Weights of a small contrastive audio-text model.
Model: 6.14M parameters, encoder depths [4, 4, 4, 4].
Training: soap at rate 0.0041, 7300 steps, batches of 128.
Rows from block 6 of the audio encoder, named by matrix and row number. Each number is 128 + 24 x the weight over the matrix's rms, rounded and kept within 0 to 255. All counts start at 0. Numbers have three digits each.
# convs0: expand pointwise conv (encoder.blocks.6.convs.0.weight, 640x160x1), inputs 0-159
convs0.506:120084138120092126139120125095133127106116127162120111094100099147141125161100126140126134127104123124163112150133096107105114084127101133135144148138143133154143154123119149133119133108124137131144133126141152120115088133111147150121126116116110136139136111141152111107106139134128113162142146134141134115100083125147143140143128129144131100126132108130116137130099133126116106079108123099152149129111112178117087126108078113138144103116117126101103113131131115134148115117152070
convs0.507:150125127099140129119136106149123144108125155103142097126140123099141106107100112122177132155124128145134133128096112136113117138147157173137134158110148094138111169104160143116117152156113132148135107127135112125110129124105123156134117106140152141114117137057167174131075125162139148115102141130094137113155110137096109157155130145101091145091149120121115141123116131102082075146144147144107151110110111129140084112152128128135098147124114095139105070128157103061126101113144137
convs0.508:133116105132142125159154159132117131146115130113090105138119135152182167131072120140124118085120143078115125135090101090149119151112171094132089099123108107160121115104125125109136125096152149130145119123126147125117133136151169130143155124165116114145138124172127152119099158117139102132094096094164124126122113150114109120152167140113157098147126116091155111157106116135077141152116142121152126067113095165126100175142102148123130174122117113133148126154109118161156090119136104
convs0.509:140126141111136167123125114142085151154142127132120122118146122146155136124102150139121101154116124149085142148101115125135135107106137161134102125135107125091111091181146126125131118121124132122138103145097133146155107121126149147139140125116162105159126164107127148143158126156125126128163109159130124116150100139106105147131128129121113151074117152122119077148147109132155171130148129102104111127097133128113129136162162119124102141124131152118134139119121120137114120101112117
convs0.510:145123145123143123117125077102163136127128125070151165082138185105120141151163097171119117189093160077115104145109118124109114151125119084122132106125113172135091117126137140106152141136132145138147123103095143170145137127120142135148105142126123115157117142126114095116120095135124130130093132107128146175131115167110097122148097163130137141162154161128128145167129158161128141100115122108145135120167151150098107142133143132111140087107113127142077140116099118102136116139150157
convs0.511:143161168144124141146115158145125125089133133133152113139130109143125171168147141119140182121095110164124154159128098092117112135125125113145079097096154138139133163137130158103150088136120129125104136113118115124114165127141129117110122114116132111153110130119151127142136142123116129114174079142127122136142124159145163155099140108169148123199098148087102138139171153136130148108136162164083151139126120113130079100093100154133127165134127154131096109116187118122148112120073146
convs0.512:164129101104153119178123161109175109140143096134126159174095096099089110074104137144181159115118109146127107104155093150122169167155108118109116120147093158128115155113162132101133147117152092137163099131109139127140146116125110111125135092133144143131136151133149139137131134107142144110104146131094082114129116110123099171136107135156090093137099141156124135147166115127101116148099133116112168138119132113155123121175148125090152140128150097129116139120139130131140160176129110
convs0.513:169146134160106139123125141173149160069122151142118120140124153145112125116143131090142134152107115097117123116133119122138097159127135118160140181137147133154122098106139108120102120083102119143147113152114108138138142128120155129148157138142127116108137088126151117147093129122101101154136115133108132128143102152121138135119139158122099150117150107156170117106122120157139116143122154127136118104129123140107124134127140173135128154137141142121152110105115157123095142162142132
convs0.514:130110149106103136162096119144124117103119126110124115128093150122141150129121126159133106117118113105159068132108070146140156119127129152110113136052141108108146151111102097114121114126105112124140119168146150158150110133162109095143123133149102094149100148111154118134195098113118110154157126152108115148092097132118105135126159128093146169149173149164104073135151112111110153145171093140126131138115106132103094128122124144105129139118128116096153143155115117113101128160132120
convs0.515:158141123195145125125107151105120115141148064123072129181171105110091146072122109148079145132123136138155127094159144140095138126133118171184112142054163119107176115146087154131158105129172136083144129173144140113114100131146125075115119136096123160176145109086139122114122113086155129146128121113137127145160098179125186082105139121095098088135133158161157180126117134151098111186171097129113084169059159110153115139110164159132094128139141166143069144173106113166086164095142137
convs0.516:097138151122174123085134142113106120188065140136145133132085104102160136123104116117144114130095102135118099138132153091155117112146146134153151108076087159133129114075138140156150096086122118117121132082147154123149148131125130121165168126101155130135149117109096144125113142116123123150100112142172091138147131114104127145130113159135144134120152095130121144132096118146109115120129142119160157111110122138102128126123128143155131119115124148120157127122105138116116111121123147
convs0.517:133092145113129141138195146119124107089153186088088174126111176101173132099131149088155100135112137106134078112122082152172175137140096129107110109155149172126126133158131135125130153092161110152112131108179099102112118089111152109127118136129144135153108140166112068089149106100157141115149128163116158113165106140109121170117119144107124127092119111097131150091110123140158140134122123183118162169100145147132141127124177143131109125132150160135092104109112123100123177159133145
convs0.518:093122147108140122150144111119123133102129110094124111124109135121104124132143142084112142113114126122110099130147089049160117125107137121111122180124181114088142110152105166133106158101123111067101126123140108118131150136119160117140140128130128138128098160178127111130111141111105137116119158113141123105142114126145114119149120112112104126143108132112125095145123092093109200095117150119119075150098149088144140134134119111143141136057104093117127117153140120087157134121124153
convs0.519:150114127143136132126132121098140156109127109097139128125126172140133097125153131157143126127136112147115130129165137158143103120139133106094122136120157117167110153153161125104134118118150105142092138125153149139117099120153145150120102133142118112116126100130087152132128117125109121150135077132086127101189152156131108163147119121155138140114143095119134139137145158107129145114171111127138131114156095126129182154150128157175151133156090135170123114128175148115109097097151127
convs0.520:109096110118125162155137091115138132128155128161104134142144139125091092170126084163140126162113138141099110136135136129129097113149093128158127144097090152146128118128098145135118123119102133125093110148156156128080097106111114120164129099140121125086150142167095103154148214092178151087118104139154157155143117107153125170157104091140165122163132130095115138169158115126154148174122153142151141099119116120142151152115146134088085110137149166123102088128183111155102131131114144
convs0.521:157153104169083128157149159111145111113157151141156115111111127113097133120139101158134140122134069137105121143146139144100122156119129161085123150127129110061083160148164159131111135149122129127109147099159162142126114149139160081109128128118119141111138137153146122100149166153123143153117136135114102122181160149139125107137103123133130113150138150116148159114111123108131132128123139156108125078106151084151150128115098122114113167091126090166115130095149146117120171141129138
convs0.522:075106102165166112102145127115099120142135058110161124108146123132157135108141140174097100164075169091130098125103124085114128130102142122149111103113126152150105145118173151159095134107113121136129125135142124114124164177098116092110108145143142187158162151111078115116151116123113186134156129154127133100112145153148164124087157105105080082069143151131081139171108132102147122151137137146137179157118151182125127164200122144118136119110110174134136110117145143130158154139111118
convs0.523:117159097127134154150160169161118123137135107114160083139115123100137098131128105119106170150114173078100105121115132150137095163137122114115129106134143117145154155122130144119141119148129146119156130122134101126130148109100124133108158151116121113106081127115162142141122160156133124145128141132112092120101129154103141139134153151142128106140137136139120151135117125138156132159111146083132131131107170118120117144156139119149145122154127109129104111114153134159119089128172122